From a checkpoint of a small segmentation model.
Data: trained on scattered letters and digits in many colours, 195000 training examples, 15.4 epochs.
Rows from block 5 of the encoder of a small segmentation model, named by matrix and row number. Each number is 50 + 10 x the weight over its row's rms, rounded and kept within 0 to 99. All counts start at 0.
Before each channel's rows are labels from the 100 images, of 14976, where the channel reaches its highest value: "top examples" is what is common among them; "patch colour" is the nearest of a few named colours to the mean colour under the peak. Only what is clearly more common there than usual is listed. The data: scattered letters and digits in many colours.
# pw: pointwise conv (encoder.blocks.5.pw.weight, 128x128x1x1), inputs 0-127

top examples: the character U; largest: U
patch colour: grey
pw.121:47 53 53 59 50 52 58 34 43 32 53 49 50 38 57 55 56 48 35 46 47 36 50 58 23 68 36 31 46 47 43 45 74 38 53 42 61 46 48 36 60 50 55 50 45 42 57 57 50 65 46 48 54 39 46 25 65 42 51 45 60 51 55 47 45 55 61 59 46 49 37 54 58 56 34 53 62 34 50 51 43 62 65 50 45 43 52 48 54 70 58 62 47 60 54 59 87 51 51 55 56 43 63 60 58 63 43 44 45 47 50 52 34 38 63 66 48 56 69 52 34 59 60 50 39 47 40 60

top examples: black; blue; purple; brown
patch colour: white
pw.10:63 36 45 50 54 50 38 60 69 59 36 43 56 48 55 45 49 40 41 53 34 54 75 58 61 68 50 43 60 59 44 49 27 54 67 41 38 35 42 45 66 51 55 51 24 54 47 57 37 41 47 38 64 52 64 50 43 40 58 47 48 42 49 51 54 44 52 44 57 34 53 53 56 51 56 44 64 54 47 63 43 46 40 40 63 37 42 44 37 41 36 59 48 40 53 41 56 58 51 39 66 52 31 56 57 56 43 54 59 62 41 53 62 62 61 50 30 61 44 42 27 29 56 53 38 54 51 52

top examples: white; orange; pink; yellow
patch colour: black
pw.83:51 38 54 33 50 51 42 62 52 58 44 41 39 68 57 44 49 52 31 51 56 37 51 58 40 42 60 55 47 46 46 50 36 48 50 46 37 64 37 57 58 41 46 47 37 49 41 50 57 14 50 42 35 40 57 56 62 47 44 54 49 44 49 48 39 46 43 38 42 40 86 64 41 53 54 30 49 53 45 53 39 49 42 46 33 39 50 38 54 44 39 37 60 39 40 49 52 57 42 50 52 54 32 50 53 33 81 53 64 52 57 53 53 60 46 61 54 40 43 40 65 60 58 57 59 42 56 57

top examples: the character W
patch colour: grey
pw.0:39 50 47 64 41 53 37 51 45 37 61 41 52 53 55 59 35 48 54 50 51 46 54 69 43 45 51 41 29 51 55 54 58 24 57 53 46 55 54 51 61 50 53 59 72 56 45 50 46 44 24 59 46 40 57 49 59 51 46 45 26 46 58 47 37 47 50 59 20 39 43 47 36 44 32 52 50 56 54 67 58 55 54 60 54 55 31 64 41 43 42 50 39 48 45 61 39 46 19 47 63 53 52 53 42 47 59 65 51 52 36 40 64 49 38 50 63 49 48 42 38 42 29 44 51 56 38 60

top examples: count: six; the character Z
patch colour: brown
pw.120:26 51 45 56 49 50 45 44 52 56 53 45 60 51 54 72 45 51 51 47 46 46 52 64 47 49 48 47 51 48 46 51 41 43 56 49 58 49 51 49 56 47 56 48 57 51 43 85 34 44 07 51 39 47 47 48 47 51 36 50 33 55 47 46 44 49 53 53 40 34 28 47 64 55 27 49 46 53 40 71 57 53 51 52 52 56 32 56 44 51 47 54 29 46 52 47 41 51 33 39 53 36 45 44 46 56 41 68 38 52 39 55 62 49 48 48 62 50 46 42 50 34 39 43 58 77 46 65

top examples: yellow
patch colour: black
pw.31:37 53 52 67 51 53 36 33 37 43 35 49 52 59 32 67 33 39 42 39 56 41 51 38 35 58 48 38 27 21 52 44 42 56 37 50 66 45 63 52 34 55 52 36 61 44 56 38 43 44 57 54 56 44 43 44 34 49 51 62 46 55 45 53 39 57 55 57 47 46 42 36 56 46 53 43 56 51 62 44 40 35 31 32 55 44 51 43 50 48 41 68 58 35 44 54 40 60 52 46 37 43 59 41 41 61 47 43 41 40 69 38 36 47 61 54 32 55 58 62 40 47 62 44 52 43 39 48

top examples: the character L; the character I; the character U
patch colour: brown
pw.117:44 58 64 41 51 45 70 52 51 49 62 46 37 38 44 45 53 59 56 59 52 62 45 24 43 53 44 61 68 49 52 42 56 51 50 55 65 54 47 53 55 62 54 51 11 48 37 34 56 53 52 36 59 45 50 56 53 54 45 45 62 51 49 50 46 69 49 61 46 64 49 55 37 55 53 42 53 49 28 32 43 62 51 37 41 45 56 51 58 65 55 27 25 53 67 59 37 51 58 42 63 51 48 57 60 56 50 38 43 50 50 55 37 57 72 50 50 45 52 46 65 77 50 48 48 50 52 47

top examples: blue; purple
patch colour: white
pw.126:47 42 46 37 51 45 13 48 51 50 66 44 28 57 54 42 64 54 51 49 42 47 52 41 40 59 53 49 39 59 44 36 50 50 37 57 53 50 41 59 49 46 45 44 57 45 49 52 59 25 45 42 52 56 56 45 65 54 45 57 36 47 60 58 45 50 39 44 36 55 53 50 43 42 54 35 53 44 61 47 41 24 29 38 63 35 58 40 50 44 37 19 59 38 49 48 39 38 26 62 65 46 56 63 53 43 52 50 67 53 47 59 42 61 33 53 52 40 43 57 49 52 40 43 48 48 43 52

top examples: the character Z; the character C
patch colour: grey
pw.16:68 42 57 56 38 58 44 51 50 52 44 63 51 45 57 75 48 31 51 56 49 36 44 61 50 44 49 38 58 40 58 57 63 45 58 62 39 46 52 31 45 46 43 52 62 38 29 61 31 69 56 39 53 39 55 46 51 63 36 45 52 60 56 51 41 50 46 58 54 60 65 60 71 48 54 49 50 30 66 45 58 48 59 60 56 47 67 47 44 69 63 59 53 43 77 51 57 71 57 58 47 47 55 49 42 58 56 36 43 43 55 47 53 41 31 44 34 59 56 49 33 62 40 40 45 45 55 50

top examples: black
patch colour: grey
pw.119:38 50 40 47 61 62 44 51 61 51 58 45 49 30 53 53 66 55 60 53 44 46 76 45 54 48 47 52 49 56 65 38 52 54 45 33 55 47 57 65 54 47 72 61 58 48 54 46 45 40 56 55 53 70 70 54 41 43 46 45 45 44 70 58 59 43 36 62 33 53 44 55 53 48 54 45 59 71 51 56 54 34 34 55 64 56 57 54 39 46 38 31 48 51 48 57 30 45 34 48 70 72 59 63 47 30 41 52 49 51 58 46 43 67 35 32 61 50 39 51 42 45 54 53 39 49 36 55

top examples: the character C
patch colour: grey
pw.34:45 39 48 37 36 64 56 56 59 54 62 54 40 37 61 43 40 48 46 48 34 64 47 64 43 45 52 49 53 58 50 41 61 64 48 59 47 54 44 47 39 38 40 53 46 63 30 45 63 71 55 45 44 36 59 60 66 59 47 39 62 51 56 41 66 44 49 58 68 59 55 51 59 43 53 46 53 47 52 35 60 47 68 58 35 41 49 48 47 55 49 52 44 52 82 51 70 64 65 64 40 33 47 48 51 85 51 48 53 38 41 41 45 52 40 47 41 69 46 41 54 64 58 49 55 51 47 43

top examples: the character M; the character W; largest: M
patch colour: brown; grey
pw.84:43 40 48 35 44 65 32 52 54 50 46 43 53 52 39 55 55 57 51 46 51 57 50 40 46 45 39 41 38 45 52 43 52 61 43 42 49 42 55 66 48 36 52 50 55 43 40 50 55 45 40 55 52 45 52 58 43 41 49 42 42 42 46 46 58 48 49 49 37 47 57 00 47 55 54 61 45 58 31 48 49 43 47 53 54 57 47 52 43 51 40 50 45 55 59 54 44 59 53 32 57 45 38 50 36 49 48 55 25 42 40 51 87 53 47 49 64 45 68 45 39 57 57 45 66 44 38 57

top examples: the character O; the character U
patch colour: brown
pw.114:65 47 60 49 48 29 53 43 52 68 63 61 35 50 28 50 46 53 54 66 50 49 54 40 43 59 52 55 43 49 51 50 71 39 25 51 49 53 45 54 55 51 52 48 51 62 33 51 48 43 48 52 44 51 31 44 35 70 52 49 36 55 46 42 59 70 31 55 45 51 58 55 40 31 47 44 42 60 67 58 57 39 57 49 38 55 58 51 44 41 34 34 50 35 38 52 25 56 36 59 75 49 40 44 66 34 58 56 46 48 47 57 50 38 51 58 60 42 33 52 41 46 48 45 58 45 46 40

top examples: the character C
patch colour: grey
pw.127:63 50 43 56 55 43 38 52 56 58 36 54 47 38 45 43 38 36 50 33 33 41 49 46 68 40 60 43 55 48 52 61 55 51 48 78 36 48 53 42 41 49 45 45 59 59 47 49 57 52 36 43 51 51 40 50 30 58 51 37 72 62 47 55 40 46 33 60 52 74 43 57 47 43 56 48 48 48 55 28 64 31 55 59 45 49 59 38 51 60 53 57 52 31 73 39 45 76 46 48 49 52 55 42 52 75 46 42 49 50 35 34 66 60 38 45 41 47 53 44 45 46 58 46 58 40 54 51

top examples: the character M
patch colour: green
pw.70:60 48 56 43 54 49 48 44 54 76 55 53 37 38 45 33 42 42 62 48 43 65 42 42 54 40 45 47 39 51 50 47 53 68 34 41 46 43 52 41 54 30 52 57 40 54 47 32 53 73 59 52 46 46 70 55 48 60 48 32 59 47 44 44 68 24 33 45 57 48 66 41 51 49 58 55 41 63 39 35 41 32 47 56 52 54 53 54 37 42 44 53 50 60 79 53 43 76 55 48 31 40 53 49 44 48 47 42 56 38 47 48 50 53 53 35 55 55 61 55 56 55 59 45 67 49 33 44

top examples: black; brown; blue
patch colour: white
pw.99:60 49 48 61 48 62 50 55 45 49 48 47 56 51 44 68 61 41 41 37 53 40 61 48 32 43 46 43 57 39 38 59 27 53 49 51 52 59 56 55 36 41 54 45 65 50 47 45 49 26 54 46 53 44 39 44 44 50 53 70 62 59 58 57 47 58 48 60 44 45 45 41 58 54 60 38 66 43 46 39 52 47 36 36 78 36 62 44 54 46 57 52 43 30 39 51 68 52 43 51 70 48 42 66 48 47 55 37 62 75 62 38 51 52 41 50 47 36 37 53 27 67 37 50 40 65 40 48

top examples: the character I
patch colour: grey
pw.73:36 67 51 69 47 44 39 46 32 43 48 52 52 40 54 44 34 53 17 45 59 22 42 48 28 56 39 43 41 41 56 48 49 49 49 51 43 43 44 54 73 64 54 58 49 44 67 37 47 58 57 55 49 47 59 27 46 47 46 43 46 42 52 56 38 55 55 53 57 49 47 75 50 55 52 70 57 39 47 56 38 71 52 36 51 55 60 61 49 46 50 47 55 65 35 65 60 41 50 48 65 46 46 71 58 50 44 41 56 60 47 68 43 42 65 44 39 52 61 57 50 41 52 47 46 45 40 48

top examples: brown; purple
patch colour: white
pw.102:37 33 48 60 45 45 40 57 45 47 28 46 30 42 41 39 55 42 43 42 49 46 41 49 48 36 39 43 56 33 50 53 53 35 57 36 48 56 56 42 43 41 48 28 41 45 44 58 59 25 46 40 46 46 44 48 40 54 43 47 54 53 51 68 35 43 47 51 49 46 43 50 59 62 59 28 69 43 37 32 37 43 38 41 61 26 50 35 44 53 44 61 53 37 49 47 52 65 43 46 58 48 43 63 56 48 39 25 59 55 53 42 59 38 55 47 47 24 41 37 39 43 51 58 55 50 65 47

top examples: pink; the character 7
patch colour: black
pw.26:63 48 41 48 46 49 33 53 51 51 20 26 62 63 33 61 37 54 39 46 67 50 55 48 54 52 57 35 58 36 58 50 45 46 53 48 47 42 64 65 63 60 56 38 46 45 58 57 40 31 50 58 58 60 54 44 32 35 59 52 62 55 44 53 26 43 44 39 46 41 43 55 57 44 41 47 56 52 59 67 51 62 52 36 56 48 43 38 49 50 46 80 51 50 31 49 39 45 57 32 50 47 59 48 41 57 54 52 48 54 56 50 69 52 50 63 46 36 48 54 26 36 52 56 57 59 50 56

top examples: the character W
patch colour: green; grey
pw.15:43 61 51 61 60 58 50 56 58 54 49 47 54 41 32 37 42 52 64 39 48 41 42 39 53 49 39 33 42 56 59 44 50 56 49 56 67 47 58 57 51 41 67 68 69 36 65 39 47 42 47 55 48 49 44 45 52 66 39 48 52 46 46 53 45 37 52 46 47 49 41 24 50 62 57 65 58 46 33 41 52 42 53 81 54 58 51 58 51 41 51 44 56 62 38 62 20 47 61 56 66 47 49 58 38 32 34 47 41 53 47 38 74 62 57 47 61 52 55 37 41 41 54 56 47 45 55 35

top examples: count: six; orange; the character Z
patch colour: brown
pw.124:28 47 50 41 42 48 57 49 50 44 52 49 61 54 63 86 50 63 48 50 53 43 57 61 54 51 45 44 51 44 54 41 39 61 49 58 57 41 47 51 50 48 47 51 46 55 49 82 35 43 43 51 44 52 49 49 51 58 48 39 42 33 48 27 37 52 52 52 50 32 68 53 70 46 37 50 53 51 51 71 47 57 53 53 48 52 25 53 39 55 45 73 26 52 51 46 53 48 54 53 42 48 40 53 46 55 47 60 30 52 34 70 54 46 44 47 54 52 43 43 60 43 36 46 41 71 51 72

top examples: count: six; the character H
patch colour: grey
pw.85:40 52 46 41 46 59 52 58 45 53 56 48 65 43 38 56 71 53 57 42 56 54 50 45 47 54 44 51 53 46 54 25 34 73 37 42 68 57 50 55 51 42 54 55 29 51 67 54 36 40 41 48 51 49 40 59 54 49 48 52 43 35 50 35 66 44 65 41 64 44 59 26 65 62 48 48 42 47 37 48 45 49 65 62 37 57 29 47 41 57 48 56 35 59 45 44 45 47 66 31 53 53 36 51 53 49 46 44 28 41 41 59 72 61 53 46 57 49 46 58 55 40 53 54 55 74 47 67

top examples: pink; yellow; white; count: six
patch colour: black
pw.36:50 32 59 62 44 56 50 53 47 47 30 41 46 53 38 52 49 31 42 32 46 47 38 62 50 41 49 45 63 35 58 60 42 42 56 60 31 59 47 43 58 39 44 33 37 45 39 47 59 38 52 40 36 34 36 60 48 61 43 43 61 65 47 37 42 37 46 48 51 52 55 55 61 59 51 23 49 32 42 51 31 63 63 47 38 35 48 31 58 57 44 65 43 43 42 57 70 45 65 50 42 53 53 52 48 43 65 45 49 52 51 37 66 43 50 54 33 43 43 26 52 51 48 53 62 60 58 51

top examples: the character H
patch colour: brown
pw.72:29 62 59 52 29 58 71 54 47 42 37 46 58 56 27 57 55 55 72 60 42 59 37 47 57 58 35 23 60 54 47 28 57 36 43 69 62 50 40 51 61 36 35 52 56 49 51 47 70 53 48 42 47 42 46 62 45 50 49 34 43 41 57 56 37 47 49 47 52 40 48 34 59 51 50 45 43 44 44 62 48 56 47 47 35 36 54 46 53 66 64 53 50 61 45 49 38 45 51 47 48 60 43 51 47 41 40 54 47 31 41 48 76 42 41 32 58 57 48 44 41 51 39 41 49 56 63 54

top examples: white
patch colour: brown
pw.27:57 40 33 47 62 53 45 36 56 51 45 36 49 40 55 41 50 74 54 70 51 51 53 53 61 56 37 55 51 41 44 34 62 33 49 40 53 30 51 68 62 49 54 54 42 58 54 62 52 37 46 52 46 54 67 37 48 31 47 43 54 45 52 69 12 44 34 44 34 51 47 44 61 45 43 42 57 41 51 56 69 33 22 39 43 52 39 53 43 44 55 43 53 37 45 54 55 53 40 39 51 53 64 57 50 47 41 52 38 59 39 53 37 44 49 59 66 47 51 45 42 48 41 45 45 40 52 61

top examples: count: six
patch colour: grey
pw.1:58 45 51 36 46 57 49 56 48 76 46 44 41 47 48 29 47 35 67 35 44 49 51 36 48 53 67 59 45 56 50 54 49 60 41 54 58 51 44 50 36 57 49 51 35 59 56 33 47 73 43 50 57 41 56 52 53 57 62 34 61 51 46 29 64 48 49 56 68 66 59 55 46 56 53 55 50 55 52 18 41 40 54 52 51 53 57 55 55 50 44 60 60 47 60 46 42 64 70 47 51 44 46 52 65 75 31 41 48 50 27 42 57 62 46 40 53 58 56 56 55 58 70 38 56 55 39 38

top examples: the character I
patch colour: brown
pw.30:52 33 50 49 44 44 50 53 45 49 55 56 41 58 32 47 39 51 51 71 56 43 66 40 42 54 50 53 35 45 62 67 47 59 42 52 40 38 60 47 46 77 48 43 50 74 60 52 43 44 60 49 61 40 60 37 51 54 69 44 41 42 47 43 53 47 54 48 63 46 57 64 52 60 40 46 36 85 47 52 61 62 43 47 41 52 37 54 41 46 28 51 40 37 60 40 37 67 58 41 41 45 35 63 63 46 57 62 49 39 52 37 48 49 51 60 25 49 48 60 56 49 60 43 63 43 43 53

top examples: the character M
patch colour: grey
pw.39:45 70 61 50 36 49 54 43 57 53 54 53 46 24 53 37 46 51 66 56 49 56 37 51 51 46 35 51 51 66 46 54 60 31 49 52 39 48 45 47 66 41 44 57 66 51 30 37 54 54 45 59 51 36 45 60 55 47 45 39 52 55 53 49 47 51 36 54 33 55 35 51 39 44 47 61 53 38 55 47 63 39 48 50 63 51 39 53 56 48 51 32 53 60 54 60 31 67 32 52 55 49 54 46 52 69 53 46 64 39 38 31 54 56 41 45 84 60 46 39 33 70 45 31 64 51 48 47

top examples: pink; white; yellow; orange
patch colour: black
pw.74:45 55 66 59 46 48 52 61 44 60 65 46 36 48 49 69 26 45 53 44 69 46 58 48 54 59 49 42 63 37 46 59 45 41 46 54 37 69 46 48 48 42 37 42 66 48 40 36 36 46 46 43 26 33 43 44 52 59 46 47 55 59 46 37 53 45 40 43 46 57 60 61 62 45 50 35 25 46 51 35 48 40 44 43 47 40 53 44 65 56 49 58 48 38 47 49 56 47 62 57 43 50 56 41 57 68 67 51 47 27 60 18 50 58 52 60 34 55 38 50 50 57 53 41 65 58 59 47

top examples: blue
patch colour: white
pw.62:50 37 30 37 45 44 37 64 63 58 37 39 56 48 34 38 52 52 50 48 39 50 62 72 48 41 48 55 43 43 46 57 43 53 61 53 37 51 50 50 58 49 48 48 35 52 32 47 47 36 48 34 45 59 34 64 40 69 59 49 48 57 48 59 52 43 49 49 56 42 58 61 63 63 65 37 52 50 67 66 41 56 39 46 71 44 46 38 34 45 50 59 53 34 41 46 32 40 50 60 73 55 38 55 69 41 50 49 65 57 49 58 64 48 47 47 54 45 23 46 35 39 43 64 50 49 57 50

top examples: purple
patch colour: white
pw.87:60 37 46 48 51 53 36 56 53 57 35 33 17 45 48 44 39 56 21 72 51 53 48 44 47 57 47 59 42 29 46 54 62 40 51 34 56 33 54 48 48 30 59 39 46 43 58 44 64 56 44 53 52 42 56 41 48 36 62 56 49 54 48 57 28 56 51 35 48 71 43 40 48 41 40 50 51 41 44 47 51 43 15 25 33 56 52 44 50 47 44 49 50 49 53 50 66 51 39 42 57 42 54 51 53 61 45 39 47 59 44 46 47 38 57 53 46 34 54 52 49 52 56 52 54 38 43 47

top examples: count: six
patch colour: grey
pw.108:71 51 52 76 41 54 50 48 56 64 45 56 37 45 42 31 39 57 65 51 46 43 54 41 47 51 55 49 39 43 44 58 66 51 52 51 43 50 50 38 48 44 42 49 61 63 51 38 70 68 31 46 52 50 32 45 43 46 50 31 33 47 42 33 57 43 54 68 47 65 42 57 34 51 39 52 50 52 57 38 60 56 55 51 49 53 56 55 53 49 50 56 57 48 76 53 48 73 49 53 58 39 47 52 58 69 44 42 53 34 28 40 62 38 45 51 56 51 55 52 46 66 58 27 64 61 36 45

top examples: white; yellow; pink; orange
patch colour: black
pw.105:54 35 58 59 55 55 58 54 39 52 52 39 58 43 60 49 32 39 38 56 38 41 55 67 41 32 59 45 54 53 42 51 46 48 47 61 38 48 29 47 59 34 54 52 51 45 47 44 43 37 48 51 29 40 42 41 60 67 43 54 40 60 43 39 56 38 46 40 45 27 49 55 52 43 49 29 48 47 45 63 42 42 60 44 38 43 50 42 57 54 58 83 49 60 50 56 90 49 49 57 35 44 58 48 46 47 56 48 46 46 53 37 51 45 44 69 47 66 38 62 60 52 48 55 44 60 43 61

top examples: purple; brown; blue; the character X
patch colour: white
pw.80:49 47 52 42 50 52 53 71 66 52 78 51 28 35 49 50 75 47 50 49 28 57 50 47 57 38 47 64 55 54 67 61 50 39 64 54 47 64 53 35 45 47 52 45 45 54 45 44 49 41 51 44 71 54 42 57 59 72 51 44 57 47 59 51 73 47 42 67 66 61 51 54 51 52 60 40 74 46 45 46 44 58 43 38 62 40 61 45 45 48 49 57 46 40 38 58 55 50 58 59 63 59 41 49 63 66 39 43 64 59 48 49 56 48 48 32 57 50 27 47 49 58 34 51 49 54 61 37

top examples: the character U
patch colour: grey
pw.113:52 67 48 50 45 60 59 37 44 45 36 62 43 60 46 45 47 52 42 44 54 37 44 40 23 70 50 37 53 49 39 47 77 40 33 43 47 51 40 43 59 36 45 51 45 46 66 52 55 71 53 48 56 47 48 28 50 46 37 38 54 52 55 60 49 48 29 54 42 56 48 47 59 65 48 53 55 34 43 51 51 62 49 51 54 37 60 35 57 75 76 57 37 66 55 63 66 52 57 58 51 44 65 53 39 66 49 34 46 41 49 50 60 45 52 44 58 66 63 61 49 50 39 46 44 53 54 56

top examples: the character J; largest: J
patch colour: grey
pw.20:45 39 48 60 49 31 45 47 37 56 59 52 49 38 39 52 44 58 30 52 43 60 55 46 34 51 48 32 42 37 70 46 57 51 44 56 43 54 50 45 37 79 56 49 52 59 46 44 46 46 39 53 58 49 32 27 51 63 61 43 39 51 39 51 57 64 39 59 49 57 44 34 52 30 60 48 45 71 63 41 58 58 42 56 41 73 54 57 48 60 33 47 50 30 59 50 49 58 44 53 60 27 46 53 65 56 35 62 52 50 41 53 55 40 72 65 44 48 53 49 40 47 54 39 62 55 51 50

top examples: yellow; the character M; the character W
patch colour: grey
pw.53:61 44 55 33 50 73 41 53 47 63 60 51 52 48 59 42 43 45 60 34 47 56 54 62 37 33 42 47 40 47 46 50 54 57 47 57 41 51 56 65 50 52 54 54 50 58 69 37 31 45 44 54 61 51 48 44 40 51 50 42 63 50 48 53 49 36 49 47 55 55 39 24 46 74 53 61 46 48 39 37 51 45 44 73 55 53 55 51 50 49 52 57 62 49 59 49 33 48 63 50 34 53 31 40 47 55 32 49 27 35 32 54 83 55 46 51 57 54 58 65 50 63 63 41 68 44 45 51

top examples: the character 2
patch colour: grey
pw.100:30 37 57 67 38 38 47 34 47 51 44 33 58 37 55 52 40 55 63 56 47 59 58 54 47 39 37 37 49 48 49 42 45 59 61 63 56 39 51 57 53 58 63 57 46 56 46 48 49 39 47 55 49 55 48 41 66 56 51 39 50 36 54 36 41 51 69 47 63 54 54 76 66 41 51 53 40 62 59 50 33 57 46 60 40 65 38 71 47 40 44 62 65 46 43 52 58 49 56 45 48 33 49 40 55 49 41 60 69 48 28 52 54 55 53 57 38 42 50 41 47 48 45 18 45 70 33 53

top examples: the character J
patch colour: brown
pw.57:60 47 51 60 48 33 40 45 44 60 67 59 58 43 26 49 52 56 20 50 52 58 62 50 44 34 42 45 44 44 53 45 60 50 41 44 21 41 39 48 59 66 55 43 38 60 40 35 47 35 60 36 62 48 38 44 47 61 60 52 33 51 49 46 62 60 58 46 44 44 49 29 61 22 62 44 54 62 59 48 51 59 39 43 43 54 55 57 46 42 44 58 51 43 33 48 44 60 51 47 66 39 26 58 62 48 56 54 59 52 48 43 47 42 47 56 48 42 50 50 38 30 57 46 63 48 52 58

top examples: the character Z
patch colour: brown
pw.45:35 46 48 59 36 61 51 49 36 43 39 44 69 62 67 72 54 65 51 44 50 53 62 69 47 50 45 44 56 55 50 36 39 40 59 52 51 40 48 48 62 49 46 55 53 51 39 83 53 45 38 40 46 56 55 45 60 53 51 32 24 38 48 36 36 48 60 46 43 38 46 56 62 49 40 45 47 50 55 70 47 60 60 60 41 52 26 58 42 55 55 79 34 53 50 50 53 47 41 53 42 49 51 63 43 40 48 63 42 52 43 52 58 47 43 49 48 47 56 38 49 39 41 41 44 65 57 72

top examples: the character Q
patch colour: grey
pw.37:37 58 42 49 38 61 61 46 41 49 59 35 53 41 70 61 56 59 50 56 55 63 61 69 53 71 49 43 44 39 53 37 50 42 46 55 66 49 53 70 59 50 53 57 55 57 37 58 47 46 39 51 36 41 45 56 56 40 35 52 51 43 74 32 42 37 83 53 48 38 57 51 62 61 46 47 47 46 36 68 48 41 73 74 53 43 52 62 49 46 50 57 63 56 57 66 52 35 56 49 46 39 47 68 46 52 53 45 43 61 39 48 62 52 54 52 52 52 47 52 44 51 26 53 51 52 58 58

top examples: blue
patch colour: grey
pw.122:51 66 50 57 48 59 50 41 58 49 49 65 37 26 49 47 54 43 46 49 44 41 52 55 32 61 39 33 48 59 38 46 57 48 48 49 49 45 39 49 57 42 46 52 56 51 53 52 53 68 42 49 58 41 47 43 57 49 42 41 51 51 52 68 49 47 43 55 41 51 49 51 64 48 68 61 81 39 37 51 43 45 45 48 49 46 59 54 52 64 77 64 47 73 56 70 65 48 38 55 59 49 50 72 44 59 25 35 51 57 51 40 55 56 50 21 56 76 57 59 49 42 51 46 38 54 54 51